config.toml
arch = "unet"
model = "text-conditioned image diffusion model"
dataset = "small charts drawn from random numbers"
train_examples = 101725
image_size = 48
horizontal_flip = false
conditioning = "text"
objective = "v"
cond_dim = 128
tokenizer = "word"
vocab_size = 33
text_encoder_width = 320
text_encoder_layers = 8
text_encoder_norm = "layernorm"
text_encoder_norm_position = "pre"
text_encoder_activation = "quick_gelu"
text_encoder_mlp_ratio = 4
text_encoder_head_dim = 16
text_encoder_fused_qkv = false
text_encoder_bias = "all"
text_encoder_qk_norm = false
text_encoder_parallel_block = false
text_encoder_dropout = 0.05
text_encoder_inner_norm = false
text_encoder_positions = "rope"
cond_dropout = 0.1
norm = "groupnorm"
activation = "silu"
weight_standardization = false
pixel_unshuffle = 2
widths = [64, 128, 128]
blocks_per_level = 2
scale_shift_norm = true
dropout = 0.05
attention = true
upsampling = "transposed_conv"
init = "kaiming_normal"
residual_init = "none"
optimizer = "ademamix"
lr = 0.0009
beta1 = 0.9
beta2 = 0.95
eps = 1e-08
beta3 = 0.999
alpha = 2
grad_clip = 3.0
steps = 18200
batch_size = 128
epochs = 22.9
lr_schedule = "cosine"
final_lr_fraction = 0
warmup_steps = 910
weight_decay = 0.2
Rows from block 8 of the denoiser of a small text-conditioned image diffusion model, named by matrix and row number. Rows with one number belong to one channel. Each number is 128 + 24 x the weight over its row's rms, rounded and kept within 0 to 255. All counts start at 0. Numbers have three digits each.
After each channel's rows are labels from the 100 images, of 14976 (inputs lightly noised), where the channel reaches its highest value: "colour at peak" is the nearest of a few named colours to the mean colour under the peak. Only what is clearly more common there than usual is listed. The data: small charts drawn from random numbers. In brackets: how many of the 100, against the usual share in percent.
# convs0: first 3x3 conv (model.decb.0.0.convs.0.weight, 128x256x3x3, each kernel summed), inputs 0-63
# convs1: second 3x3 conv (model.decb.0.0.convs.1.weight, 128x128x3x3, transposed, each kernel summed), outputs 0-63

convs0.48:124126101149123127131114181167141152141114160128144126100120132104140120133133173134157135136103109148125149141135149133167137130103108127109146123144127141120128122115135118126141167177125147
convs1.48:127097107127125137143114110143117156149138107157100122130093112116200154090132116096127123141143161090128179131160139095130137114146101125130146135137121108127112150135147130107165160154183140
colour at peak: purple (27 vs 2.8)

convs0.123:134103110107164104171147146104087113146119140129141142120138130143127158141077142160108107119121125088134136148114140160080136140145125138112134121063157074141088132117096126137112157108094144
convs1.123:122132140128163123132145123119124140147110134145131133142108113163162141115150119135078160160133123130155145126170128142146090149151127109116134107145107099135137108109167127149079110126144116
colour at peak: black (69 vs 16.1)

convs0.11:129124113102157093030113132139149112126133138143124112140141099134116109128135119120093148018087034128128144148108106129131091112143142115108083121103090099143140135111124124116062112142135115
convs1.11:145117104127109147173147155175143130128096090132132154109113129146132134165138138143177149124127139116143115145116126165119168090151118148106122165103128122178091155094114104108143144127134083
colour at peak: pink (53 vs 13.2)

convs0.101:107118161136130119133116111115121103123135112137112122140130093118117096104123141131112120097086124137133130132138122115095102150108092128117124132127107131118149129095140098107118111107142141
convs1.101:132144123144122119069151112058145169151141099120134119115142097137084108136099113145109147114153074141130101091148122081099142080107135104130120110123137105139142150146112147101112079119152094
colour at peak: black (100 vs 16.1)

convs0.83:109098103134100163119092133172139137128105105137110112139096115152098108127154132128108110137086111155110126088134125077155100117113120154120125100098111116123124133128142095063106149140150159
convs1.83:151099144109118143152116156140155096128173109081144140152126108131095139171126141116158108121122099134173132159169117167126143135114149138152095127095151136068111094153157148120128109128082100
colour at peak: black (62 vs 16.1)

convs0.20:127117167132113104150164090098111117149171107128111148137134109167154117115135090135081117159139153151145165123130124119152101115126133137096157140151171111111101138154136110118118158093129139
convs1.20:179136104145119133146131120115099141132143132139139108138129113140102116108134151066068136161128111123158142128150128155144130170137132149128105119119099101131126111157140093154122152145120176
colour at peak: white (90 vs 40)

convs0.12:157142140110109129136146131127128137106130145000123102144144124139130122153141122155128104128140131151114149151138147133131145152128131000137146130112136115130132114110140129130124141133114097
convs1.12:108123136136124131174122105132155123129151135150114179118082146091127097060133113075138146124126110132119143145176133087141152132151115115120121109110151132155130124124101150119155100143136131
colour at peak: white (78 vs 40)

convs0.57:144107111135091120050127132150130105114118139128116114108133121145125073119129141122128132047058059126118153125143150062131034096129150115117115143122119105160142124115146100116082112134123125
convs1.57:130078100115121106140149107118112146110099110149185170138169114119071159064110134115156127126138157179110116145144128165068144114133130115109119127149173130106107160096187101155155150129119098
colour at peak: pink (51 vs 13.2); grey (35 vs 11.8)

convs0.5:104138083137147079141085106135121100126122107126119118121134114150116143113071105113084170128123130132096161069118174143144138091165084125118136125119113103116118111084103132094136092120133091
convs1.5:122155123125153159095102137115092160130140113098143133122080104148107101121124142140088131109138096134137110126099091091119111176101167132115151103128079112128107155153113101111126154137102167
colour at peak: pink (36 vs 13.2)

convs0.92:132114145078132148049126115101093126085128147134090116132117115132073135139133132113104124116128100112091133105127121117164062084110115117086115132125062082127081081116112110115169095168130133
convs1.92:161114108131130095147130118109173126152119105115121162121147097173140143134150147133165115119098164142150113123125147194108167114111081142144150105163154088131136123107146107065133121114125114
colour at peak: grey (38 vs 11.8); brown (33 vs 8.8)

convs0.30:082084104082096083112097132126108139083116113129086158103133060136102084102127152115090121116073114112114114109131142107117078112108112113086116133105114113121061128128113060057124134134110099
convs1.30:058137122153104120152116134116117102110114114146146152112094128076148114131159161138110144129130118129097106163105122123118124078170140120116172146150132112099113163119126156103130130103127138
colour at peak: white (77 vs 40)

convs0.122:091117137112119098120128147159074153129124111120100132124160080152113118126117091113122107103107120105156079131142155107113130133110127134014100124102070121159117123148121106132125095135108098
convs1.122:163126145123119145176162164139142166133135104149145141165150128125093123151139128120123114127138096141124150142117123122120124178134132121093150075137104138141127114073119115156132174147134124
colour at peak: pink (36 vs 13.2)

convs0.111:122122127072097136084138115146150110147131144120101148116116114129130108147122123144105149149111131117134136144126114112106076094139157141085084155107112094136108130157166143096111089101153121
convs1.111:148132094134138137152119133126119166137117161144213124116108142116116134137118143096108114109122161120104114163153117151089124131148142182148106166105101146163104155113115080157127087079124128
colour at peak: brown (64 vs 8.8); grey (34 vs 11.8)

convs0.68:073134100123138113128134153125090107094109134118113092106146056123126072128119124130144088104115116112107107086109119104164113132095148139109113127113086116130126083130074088086114145122091128
convs1.68:127121110105111167119138159116146141166135115117113173128135112162137116134094094143126113108100114129115116161174107128103095147144141096148100112112081096142154147123170130171157142122073108
colour at peak: pink (71 vs 13.2)

convs0.99:102108107084138157122106112125068160156114140120142159131146113139040124099131063114135067117111120108102109103137110152078137126103102140076117142080017144164116135146112140132159089135110110
convs1.99:111100115120116193184120188093143113154121134158145132142171140127175146127138106125125129144171118117130130107127093123133113149083097123103143146115139100139113084117136074114146141139135097
colour at peak: brown (54 vs 8.8)

convs0.93:099117153122138066118081130111125175134073112128138092104127048097134123128136169086145096101107139123108137104141091110142123115122078148144119151144154106120118123128105085080144165157070147
convs1.93:091140129108124120039134124109107172151127121157137149148140100138133145136150150142139139098128103157106138140169100140107133119157120140095135108126134119151133145112157128109097139125131122
colour at peak: brown (61 vs 8.8); black (39 vs 16.1)

convs0.95:112109160142121143135103096123128155121121129137118124100147128065153143110138135129099152139124120133135102123123145109149116134134133135130128130130134139118113124138136119134127151158115118
convs1.95:126132130155122098069126138163151158185134073139111129103110134138095149101134151103111166126099153124099102119108083130102122130135145128132144146152174102141096113112093153119079111195128146
colour at peak: purple (66 vs 2.8)

convs0.7:105134114130146141139104153136140145139111114126128134122114173105119098129135145092137142116151103138135134109148164125131120086147142175140121134144113143123118135122140095117155114124126142
convs1.7:141110132112148148253119128143104137111109121113096112097144145090095132115166111144188130110089105130154101122137145130098122118126127173125105101110151098085084095118127119137114101108112098
colour at peak: pink (74 vs 13.2)

convs0.32:134135130099113088126115183146132141100083176120174178103143114154136140168118142117136146136130130137114147144139127139133134132130160159154148148104133132174132129113129103096138154127132112
convs1.32:090107149149123114040125130140076158144136132124135131141108127125138142127119142128162138115121139139126146135111119121139132100145126119111144090137120113163139138129127155124121144123136121
colour at peak: white (88 vs 40)

convs0.112:128063147067039132102106119126083106103122166126082122081151114137043151137132151126100156096127057110076136077126113124138084090106102140131140110134082078136115085111088093111123090146127131
convs1.112:081153137139111126124135125127092142137112131137161145124120130137093161125097156104167147121129102102140124094121088120152138088157142140103149146129132125089140175121116088133123123117130044
colour at peak: brown (65 vs 8.8)

convs0.96:102123094087148139116103112100156111118087097119119152131134122110158118135101107142081125142135142150090169112128085113117115134118143139090071121113105094160112112092116076097119103133076149
convs1.96:139107139133112149036140114155108117125150132162089150142152121134152144106149084131083120128136145166113121145124091164109127117127096141121111104115137122147123146145156094134110146105144106
colour at peak: black (88 vs 16.1)

convs0.19:115156093090117126109105141102161097121100144138118123109123135160091143156126114144141142137122123113127136158124095134110138108129155145080084128102009118088082140107136163131112143105137145
convs1.19:149125136156122109142092116139168126150115138144090124153096120152149132130187159105180130148120123125131089079102128163112171141106074157133138116104119101143100117161162104099119134114107101
colour at peak: white (76 vs 40)

convs0.1:111098157138133107143147138130134137131111151111103104054114102113112114142112141151099152143115115125116102148060125098106133119134064142142144131149162116141161141063077072123100136155147118
convs1.1:156131162108140110172173127145162139124121134129143115140110143140126137101154152100105114161141155132121101097140123147104128189155138121153142098123132137142121106107161058167107114166163164
colour at peak: white (91 vs 40)

convs0.116:068118199141119104084105127108109140114130107128197107127075105173089152085068126120119132117135128110125093131101147142093123103153139132147114136021117118151119120121124112107115129111150145
convs1.116:170110150141142137110142125145118120138128111125150131126103156130125134127179137156103112157119121109107112078144140126125148152116146152131143180152135165140134088127111078141094102123158109
colour at peak: grey (72 vs 11.8)

convs0.13:096136165160158154158121125099150124137127118159142114099180157126126114105120120143106107117137119139170136132105171159161122115147143150125127153151106141111153143113073115152110132168174106
convs1.13:088150135102131115106121116156125166110140136099102130140154155167162088110092112134103089141128137127047163107129107128153117133123131125102112162125117107167162137110103140125161118135158153
colour at peak: grey (40 vs 11.8); pink (40 vs 13.2)

convs0.25:053182139103135115153107112086156129150121136121076117100089119121090136070130129109143106136144131122088159110125133157176144099146120135076114106126030115082067106150105155138098111130125118
convs1.25:136129111152152130141131127114100114168127123104145131133102164145133151153152109139106144110125122107112124139137097074137091178087113134155131124123096125132132175128127084132141147120060120
colour at peak: pink (52 vs 13.2)

convs0.120:114123139111138117149100161133048145123114132132133141121132127129144127121000127119133127138129128109118121112111084128152120120109120121132118122129169108135098140121141125132144137092052128
convs1.120:096147110128148133113110139135114131122125118151104143145120150142123142142102109168082109124131153136151137125099116114076113165102129107088142113128081127103139152140150136112099135128118144
colour at peak: black (79 vs 16.1)

convs0.87:144150145147142179167143135168137111131142147128166136163106157128163167162159106153132141159169142160139102120128121145136156131134148121138139113131141153121152147149159169181118144122104166
convs1.87:148114136155112138141113093149110119114139116120129117091093120085103111095113153151122093153116133120141109129124120100083110078089094139142081139123120136091117157102098114096168114125142149
colour at peak: brown (61 vs 8.8)

convs0.88:132139152136110103169128121124083155098152159115134129117094130102150169175099098107130117131124130088097115127126142130140123109118158109134137146154159118109133100088124081101084137129127105
convs1.88:171069142134150105074124122161139151101126122110073131149120136124125105092117143071138122100151163086136134120090152102117157154126155152179139139137118182160122165107135136136126146146122112
colour at peak: black (48 vs 16.1); brown (41 vs 8.8)

convs0.38:068111101110142094117086171112106186126095142115143137091134112148134115123056130066128086116104125127131136107161120159165130111114168159145142144112148117103152085077126070120131117133121096
convs1.38:111112149105146121061136161155113138132105113136128136136144130117145135124098124140119144100128113079118109132079103128090125128122104146110143124137104120178131124104124094119116167110116079
colour at peak: grey (70 vs 11.8)

convs0.124:119110146116112124157149112153140110121133151147135119125174129185118132151160129140137089146145100145158139103107137135148123105169188143142132165131133140147135104152122126131114127111126120
convs1.124:123061143091113135141097156081127128109148093150160128158103153127153113134171140145116124109114102151092142147132123124110127125141148130158150130127135141109159111168153136137122134098166037
colour at peak: black (60 vs 16.1); brown (33 vs 8.8)

convs0.36:126107112107131137118083133113126116123095095122155125137096138118127128150116102150150133141132120152131143107097131143150145099128147123102137080102116131120131167141152191126100145140094131
convs1.36:104163107144127113147148094125127111106129098139119124111140133099166082160139098113140099101094129124119145112120117128133137106137132142140117130147145175124121131122090205092126109103138137
colour at peak: black (76 vs 16.1)

convs0.108:097114096115168137151118133148128159136099160126135170139116162122120131078047136096130160142084106112134160152072111076142112091069123139125090082140140111110123077115140090104122129121139166
convs1.108:106131103147142115140167092108094091107127120124107125140148136107114114130151173101133108109139119137119122124149119160108106127120100130148148160098125120093106160091134087121119133161169155
colour at peak: white (74 vs 40)

convs0.35:102138148085046136129115146110129115161157138119133136119117087135088157147153120059154090078098111127135135107111137105129074066112106140085105131068109120089116103155114105131142164109140105
convs1.35:096120133135168165126112141129150166132130137156142165164167141132122142117122162136192129143124128112113115077154104169103127132155115155129112110157142085128162139126134128157111143127133097
colour at peak: black (59 vs 16.1)

convs0.82:141158171137131165143170127162165124136115161134130117141147139106168169139159128117122178161136136094143112120101170148111132145122131126139127152134170147091142138097160139142096155162128136
convs1.82:106143110151162136131091129156113133161130138119162112103167095106131124116140128125173123116129148134145176081107144118148088090070120104058094122115164121140142084102106126167129114111101137
colour at peak: white (71 vs 40)

convs0.94:123093172150147127119148134120114118131110163139090091128159126095126159127137133104129102152165116117127120145086124132112124147120142144148157118122124140140131157146109097110123131123125136
convs1.94:161145174130144140135154136111075104116117113120118107147112115128131146094153147145112145117184115113096160131148099119109159143112087138104165156100103131100137148104161091117158156097171146
colour at peak: grey (56 vs 11.8); green (25 vs 2.1)

convs0.60:146153134082116147120142108132132145154096144105131136111116119132088134158142087096097117125107080103110112119129116126112122086121126103087084130114124090142103125120153071093103155124119125
convs1.60:122113135096107140155112119101166133137143132143140137133111164121110126139143145162122125163113159143124129104140149145133144131131131170117194112078121120080106157138126115132098145117109118
colour at peak: pink (45 vs 13.2)

convs0.41:133147172142154127136124117102147128147107112134120115115132102131167137104125138152150120100123130116161154151094170147111159129143096134132149128133142102132108139134095094147130145169145092
convs1.41:095131129139115117047132116101115158108148125090145119143098121133159118176075127137174101120119146109151139144116138147122143095126149116089115151132133132160109120157097116114113152123111095
colour at peak: white (83 vs 40)

convs0.9:112095116128132123095131117133140107104102117135125062131131108130127097145131125131120115037086067170133153129134122109110100113139132132118089114126107114121134133121132143105072122129146095
convs1.9:158196159150133095171142130115114136135131150115102181131153108141121130104130147107140100134102103124132152094135117130132142120136120102100139080141176074111199130178113117114090161135130101
colour at peak: grey (69 vs 11.8)

convs0.77:125099175193107160115127092150131130114108099139146128065159140105135153087132113095126130103203114141140112135181134144168115164123177112131164134104165139117108169143154125076149134134131116
convs1.77:102109146067116084202125122100134117118125112129104092146094133125105140116075147113110102126134163117135120113090104111129133113148163124091141121111146146153102101127121109087132108151169149
colour at peak: brown (29 vs 8.8)